python train.py --model="audio captioner" --n_mels=40 --input="mfcc" --win_length=512 --fusion="cross_attention" --decoder_qk_norm=false --decoder_drop_path=0.1 --decoder_cross_attention_every=2 --init="trunc_normal_002" --eps=1e-08 --precondition_frequency=32 --max_precond_dim=512 --adamw_lr_other_params=0.0016 --epochs=56.4
Rows from block 8 of the audio encoder of a small audio captioner, named by matrix and row number. Rows with one number belong to one neuron. Each number is 500 + 25 x the weight over its row's rms, rounded and kept within 0 to 999. All counts start at 0. Numbers have three digits each. After the name is the row's rms in percent of the matrix's.
After each neuron's rows are labels from the 100 clips, of 14848, where the neuron reaches its highest value: "strongest on" is what is common among them; "loudest" is the band of the loudest frequency at the time of the peak. Only what is clearly more common there than usual is listed. The data: synthetic speech, music and everyday sounds put through simulated rooms and audio effects. In brackets: how many of the 100, against the usual share in percent.
# fc1: second MLP up (encoder.blocks.8.mlp.fc1.weight, 384x192), inputs 0-95
# fc2: second MLP down (encoder.blocks.8.mlp.fc2.weight, 192x384, transposed), outputs 0-95

fc1.73 103:477477472485517532520470465492521472481519516489457503510504501472443462515438496473494538471515500467466512540481496507511502518499507509524517506510466445529511528480429491512475460496503533486540450461473511509507476498502463524504497546483509514508504475496504500524509486511505516504
fc2.73 105:519472477497494461513476478462566512510520484518489434519481487477476525517547501513488508493521520519541550518489493516538518526470481474530507489523474490446560504507540488501502528490501516513505478478498518508500500511481504523520543495501508454512512502529506522454516480533514530502
strongest on: ring modulation (61 vs 12.9); speech (55 vs 25.1); distortion (33 vs 12.9)
loudest: 250 to 500 Hz (46 vs 18.6)

fc1.83 102:479531497552545508491490534477469487525533450500510494509530465496501490474458526488442485513515500511478479466536513544502484474505494495493510519495510482516534508530487543553530497480542484502511467438483476458483506498483500507505475485510525506500522464511479484481460467494498490510
fc2.83 096:498477525488510460471482497525530468516498486536497492513522495465459505515507515501533519452521468508525541538538493488511497544499505545515512488505447491512489481517526528514499455499475510440479513479492473526530521547498468483496514462473469497514515482547522517496461499522455518508
strongest on: drums (88 vs 25)
loudest: 250 to 500 Hz (53 vs 18.6)

fc1.3 101:495522506543510498492505469491510533500462498524475494502513483479451492536505510470464509491497487498463487474549531499496484519518506508510495507518467541507562509478542535551456519486511496479514519513482523455478454524464478484489526500474492468503533508483478467562519511479531497476
fc2.3 111:506461494474505461527502490523525482496468552514473508501500487485444541503541489492475511455550501528489470488480490472510533546517507475459515500492464475500459496470487509517503487514485505511483541497506442514522523445508485477511491527500535525536508537499498498501481509523515507481
strongest on: drums (63 vs 25)
loudest: 4000 to 8000 Hz (75 vs 5.8)

fc1.374 100:519505478515508471469509479507476505532455534526491484500521487439494516468476491506466509508502516501510560501494509550518493537513497497493470490451514478487502502521493470521495486520491530500506494511492468499468498505524513508505491507533503527504491494482488501484510526490497478487
fc2.374 098:482505486515469503510499512430521545538513555492458520559499504511533491467507506464569510515518460459489478483461486468498494534519503502489498478507483515537496486491498528500521509497489469474487456480472508474501503529478470464514491514482499493507502517509499524517548502492474497487
strongest on: speech (90 vs 25.1)
loudest: 500 to 1000 Hz (46 vs 15.4)

fc1.245 105:478465484504469512457455525505558519498483441537511465524470518468534517530552470507460518470526490482515506453509474534465511502455536445545523544447495529492502522504496510477449503512486493535536526498510509481485487476502516471491478478475471518482520504492519525521512475498449493471
fc2.245 097:517512521470470508517514439502471484449518533520525473509481497533434537493498459563490489459522492513522517511473518496530479512523480509536522484475475508493529495484421490520497509519500496508469513465471457497505440535495497470507500484522501523471497498506456513511504491509485518516
strongest on: telephone band (52 vs 12.9)
loudest: 2000 to 4000 Hz (26 vs 6)

fc1.51 094:458500521468513515498492489458489461498521459499534472544485483499565506463465563538519506517464482454467508496464492525450536545484486472505503455514535476494505485481472488502491517492469458516455520492500482474489488502508514499495523445487523502508487490471486470508552493492491497524
fc2.51 094:523509499492474485502452471542493555490497492493496531472497489480515458486481527479469499535525495475497493487524485486495483496553499506493516518529508464518519522516480505520437465499492480456528445511494491464523466512522470505519511533556501489494512504533528495492532495473514532457
strongest on: far (70 vs 39.7)
loudest: 500 to 1000 Hz (43 vs 15.4)

fc1.242 084:539508475479503541484556468479474476491542480499497479466504481520446516450468464479473492527517561522506481476490497516486481492462517510519502535497486476503417505483464485466502501486517494480484467543474507519483498509504454510538454546489502477474493513479481506523473505494492483500
fc2.242 090:509496529522511503554474504506493481473518545500509468519472477495490518514511517469534471526517512481536505556477527455463481505506508489526452485486488524477476556509551422539533502536513509493527555515510487484483521451517516492475486520515501456472464494478503503505467461468523445492
strongest on: everyday sound (66 vs 24.9); dry (47 vs 20.5)
loudest: 2000 to 4000 Hz (51 vs 6)

fc1.196 085:485473492487511502514505508489536499499531529459515523465469486470493534481459528499495553466481498502511431476484520515511490507500462480467500475502489520501533428472501504502518490515495501503496548566504522485498484514514503539483523478527512505535499456495501514559432497486511556478
fc2.196 086:485518456500502520470469492487499510495503504539500531506486437473540478524522503512456476507481472487500492485483520508496576480504552504525488549477508495547503517526511515536528489542484503523491527495517470489479493488494472484491495488513445469487490476498513521492477520490494525501
strongest on: far (66 vs 39.7); dropouts (51 vs 12.9)
loudest: 500 to 1000 Hz (53 vs 15.4)

fc1.186 095:498504562498509489504495509488489531514498448498514505472502539444517528464464472538518479509464465506481507487490463549517540502524473496517508478474500508513513502510538518519478487518516524478562521511502513485504491447524512543479473499461515484538487508496484546495493521492476539503
fc2.186 098:447493454523511535539512465492486507491450556473499546546511514484492522482480514499466520514493499471524552506525481525549522471536489504493441492439527515508465496519519503473533528488505506546490492469495499472478512513456523516515539521495521511522463498528504503534544490495520486477
strongest on: drums (57 vs 25); reversed (38 vs 13.2)
loudest: 4000 to 8000 Hz (74 vs 5.8)

fc1.327 107:479506501510527540461460465527476489488501515464508496490458476483499487509496495499487532503536485516517522513494510512507514554552523532544482519485501514481503511535499484494483505484492528520511460539524510498492526523486488530484500561484454478505517473495511488528484486466531525531
fc2.327 110:508503485538483492456505516472510462489454500518526487530520475477511498513453480478432474484493482509507511524537518484497475543480531483543531517506502516517529503500484522497484528484500471479574525481463551536532495505497546490494519502455473480541509480506533554494499489473488520495
strongest on: ring modulation (60 vs 12.9); dropouts (42 vs 12.9)
loudest: 500 to 1000 Hz (38 vs 15.4)

fc1.43 092:507504498538480518518481507472500488514478478537468512475469470490498499473458464476527506508500498482486493528500498499506493462489492508502495494504471514457455494552479493559434478462480527490525509511477479528461461480528464493491476471507475541488490521461480481468466454487487489511
fc2.43 093:509480463503472530505542437499484497539490482501484465507482487503525535543509513476524437486490485534507485519509495494496522496523510464510501523482488542498529503525482547503472498476504449496535504509471494509484487473478485476521500494535475496481464490554466495454493521459507512498
strongest on: speech (59 vs 25.1); dry (55 vs 20.5); ring modulation (37 vs 12.9)
loudest: 250 to 500 Hz (47 vs 18.6)

fc1.24 091:511553503460496487517492473536547468524515498492527490518486485467491507501494495437512495483497516462464513500484526482517508515515576485534505488505492521549497479485482490526501467500535450504473483459499492526474488477493480501445506492537450444528490475493551528475464483503467507472
fc2.24 095:509460486514484488564523460464476511509524462506485503487518494515502474478506509501506508516508479464498476528529512526513523553479529446468501493469545506463520496497510499516524497493475528471522549510498505475459519517510477486509488496523475496466534524486532533518486517483492530533
strongest on: dropouts (73 vs 12.9); number of effects: 3 or more (35 vs 13.2)
loudest: 2000 to 4000 Hz (26 vs 6)

fc1.170 099:477508520506509546494520524531491481433507482461517514479495552467515496449486519494494529522519506476475518546477516535499468523528460508545497534495480500505490488479498499468489523520533499494486511482482507502498474528476544484527521546490498444487486488492486515481509451497511530455
fc2.170 096:530510478502515470493519486463542490495503458508500519471471491536485466502531488506454475504450478489462515478532470460557512490463495464491485507483529491484474508522492534506493520511476535522487525512480500496502504518519546494532477503525513524455492500473504510454517499479510447538
strongest on: ring modulation (39 vs 12.9); wah (35 vs 13)
loudest: 1000 to 2000 Hz (34 vs 7.3)

fc1.361 111:488511492506519523494512494498487513522494501478526513492506496473509472476483476502498498500531532449471480472517490501490525515500477526511507487518491450472501517497464484474481507515502481522483555479509536524533444489477487490500491534477458512529469470541469495458443511472476546482
fc2.361 110:456488480496493512519551513476502476484476475537499463531505496485491476496538522530526506544469527493536479524486543507485487485490463474495485475534527544550554553505558535485498497482500492509499520532496502462526514465502513519531472498551500521445547463520546539539472485469520524496
strongest on: drums (94 vs 25)
loudest: 1000 to 2000 Hz (29 vs 7.3)

fc1.89 108:521529524506495468515504474475497504506480536462517540519487478526509490522449495503526496490455515530524490466480467539532511441513477510501517476460486506549511486532495560525511507511500480479551507516494456485483488497478545521487520501470493475481542498462491482486536514509472487541
fc2.89 105:522533573524508488504477517528519491509522532473469554522496455499434499506553444501513496490435500498494489496500509490497501515502535482444512518526533482514528506511487558462474512496480536510483500495489480476442527486507505517505511508516462514508548490531486520490537511497480502497
strongest on: dropouts (35 vs 12.9)
loudest: 2000 to 4000 Hz (28 vs 6)

fc1.382 096:527509473471497508536524437488497491460531474518537539497504515499492518484495582486533504545490483454502474496487533506501523457510462457496536471491492508505504505542469473483471519536467472486507515490550519473504549487515477500499541538526493496521528509485489498524514460480497523501
fc2.382 099:491466504503528494495502490512538501501524511496506525497475490564497450481521550511456500518510520546514510490545488505512486467534511461520484515491529482490466485508488538524505514523517507519503523500438502456482538471514522509481474493449555444473472482519471490483487503491485520506
strongest on: telephone band (46 vs 12.9); wah (37 vs 13)
loudest: 2000 to 4000 Hz (25 vs 6)

fc1.47 096:525531491477487474539481493520520472486487483493471519541503476458517548490517501540499517507528453494480503471514486528448553494504486485485506515465481526550515490544497532487503473534513483479487494484486509474496510482467517489546529535491483490484472521502460449498461499523511511468
fc2.47 094:470523521478534503506487503476533490491503534480546485464492518538522530477499495482479530491491537536527476518553497546515461520494497499495487470527520499526496448450492473460542516490480526541541477499536471509470462506459501474527464463495509517539499515475513483473512480505486438482
strongest on: band (62 vs 25); bit reduction (34 vs 13.4); telephone band (31 vs 12.9)
loudest: 250 to 500 Hz (42 vs 18.6); 1000 to 2000 Hz (25 vs 7.3)

fc1.169 110:524506504480508529543496487497473553577504460539491531451475524486472521470486495503462495463513486547491456438510546517497501502497477508448485521517491503456508512475535517481450514552486517516482497532514475508496506500491526478486494487489489540485476487503495469492482518564492481500
fc2.169 111:491525504491481482493584473499529482464509499491500498508469462518502528456509506534459501506489490511496503480491506485442510534466530478500535482514444513483524478524516500471485461470508490492512527531551454472483494523562438497497493506488525509502504478499492479522497473491510499451
strongest on: drums (78 vs 25); dry (56 vs 20.5); reversed (45 vs 13.2); bit reduction (39 vs 13.4)
loudest: 4000 to 8000 Hz (73 vs 5.8)

fc1.103 100:506485498503526539476495522505488488489471474527493514489498481501483470537457500452500521527513509517481481560490483529492503503498500506460514461549497502474545513475486438545489475504514508516485526509521498495488473527460466486464498500499496494474496487489453499509480485513502511494
fc2.103 096:526493493509498490504500524487503539500523512495492536502520505481510516450525509458482485502472499494529534496485496516498444508517509476505507502471460457485522494477522477483508454479470539502498447496497460519499561514482527533456498509522506495485495532464445476527469519495448501507
strongest on: everyday sound (50 vs 24.9)
loudest: 500 to 1000 Hz (44 vs 15.4)

fc1.225 092:485501503484478510493468505513522459518540507528449478524513526481489464468474501468473527509506497531521494527512549460547526504537485518489474494501466467514493443524503477518541465502512501504501485508515524445532491513495501504562534517499525502511526485507447506499502466509516509500
fc2.225 091:513470522482506517532498504532485522501510543444555510492460530440509534522492514466459506495497477520509507486500488531508536463518513514463511461482526491506496463499511497460495517520479520500520525495545496477506510447526478490530480515487484448512481479514520530483536501509481478474
strongest on: telephone band (40 vs 12.9)
loudest: 500 to 1000 Hz (38 vs 15.4)

fc1.16 101:477511516458495531514496521461479507465509530445485492523501455532462489543478494509487434452475523545519515493502549511501489504496511562496499507469485467491444502547465514456515476506483478538549532468496514481520499486491512501553508501505479476507489523441486506515523523522531499486
fc2.16 100:513486552499489459449469522519491496474511463519458567503481483506504484507447494497497494495460497518483517487534593471488501542504538489507466474470461509467502456503484521449509501441520513523528511485538522465489510475506500498499486478472512529481508462520507519525495487499532492490
strongest on: dropouts (95 vs 12.9)
loudest: 250 to 500 Hz (41 vs 18.6)

fc1.349 105:497455544519511457500555526527514496499538493514505489457501482498494518483490498513507477500447513498492490504484486538515502484503506475545504470437485509528517490477471495467522473437491518515508544567483476490473480505505459498450467496509521531501506475495523566492508510457490469509
fc2.349 098:511506513526534509497503482533451520515484483469496471425464498478511496503486508515470536488493505486493478539516513488488474490476485461473506468461543472539478487532516474484486515495503503531521504513502506478528536477497480478465513525524512492503482518467493502477541486519495507503
strongest on: band (75 vs 25); dry (66 vs 20.5); ring modulation (36 vs 12.9)
loudest: 250 to 500 Hz (43 vs 18.6)

fc1.15 100:483508489476473507488447472497537490537553506514512485465485471515495521505528493534501468454520503571535454493497470465455521522478496512512500488533503549516511518493475505498517538518475443523470479517496532517522522512493481472482523474507501478488540505503541504506476508520492499477
fc2.15 107:537520513480492512506521516485478469531472452527505512485498524519533517504560567541541498510493492521454497518523482524538522539482492488525518484490478477482479501500466535462516507547477480500525502512500510486472520492490456467511462471481492519496472491515526458552545539472550486495
strongest on: drums (64 vs 25); distortion (35 vs 12.9)
loudest: 2000 to 4000 Hz (45 vs 6)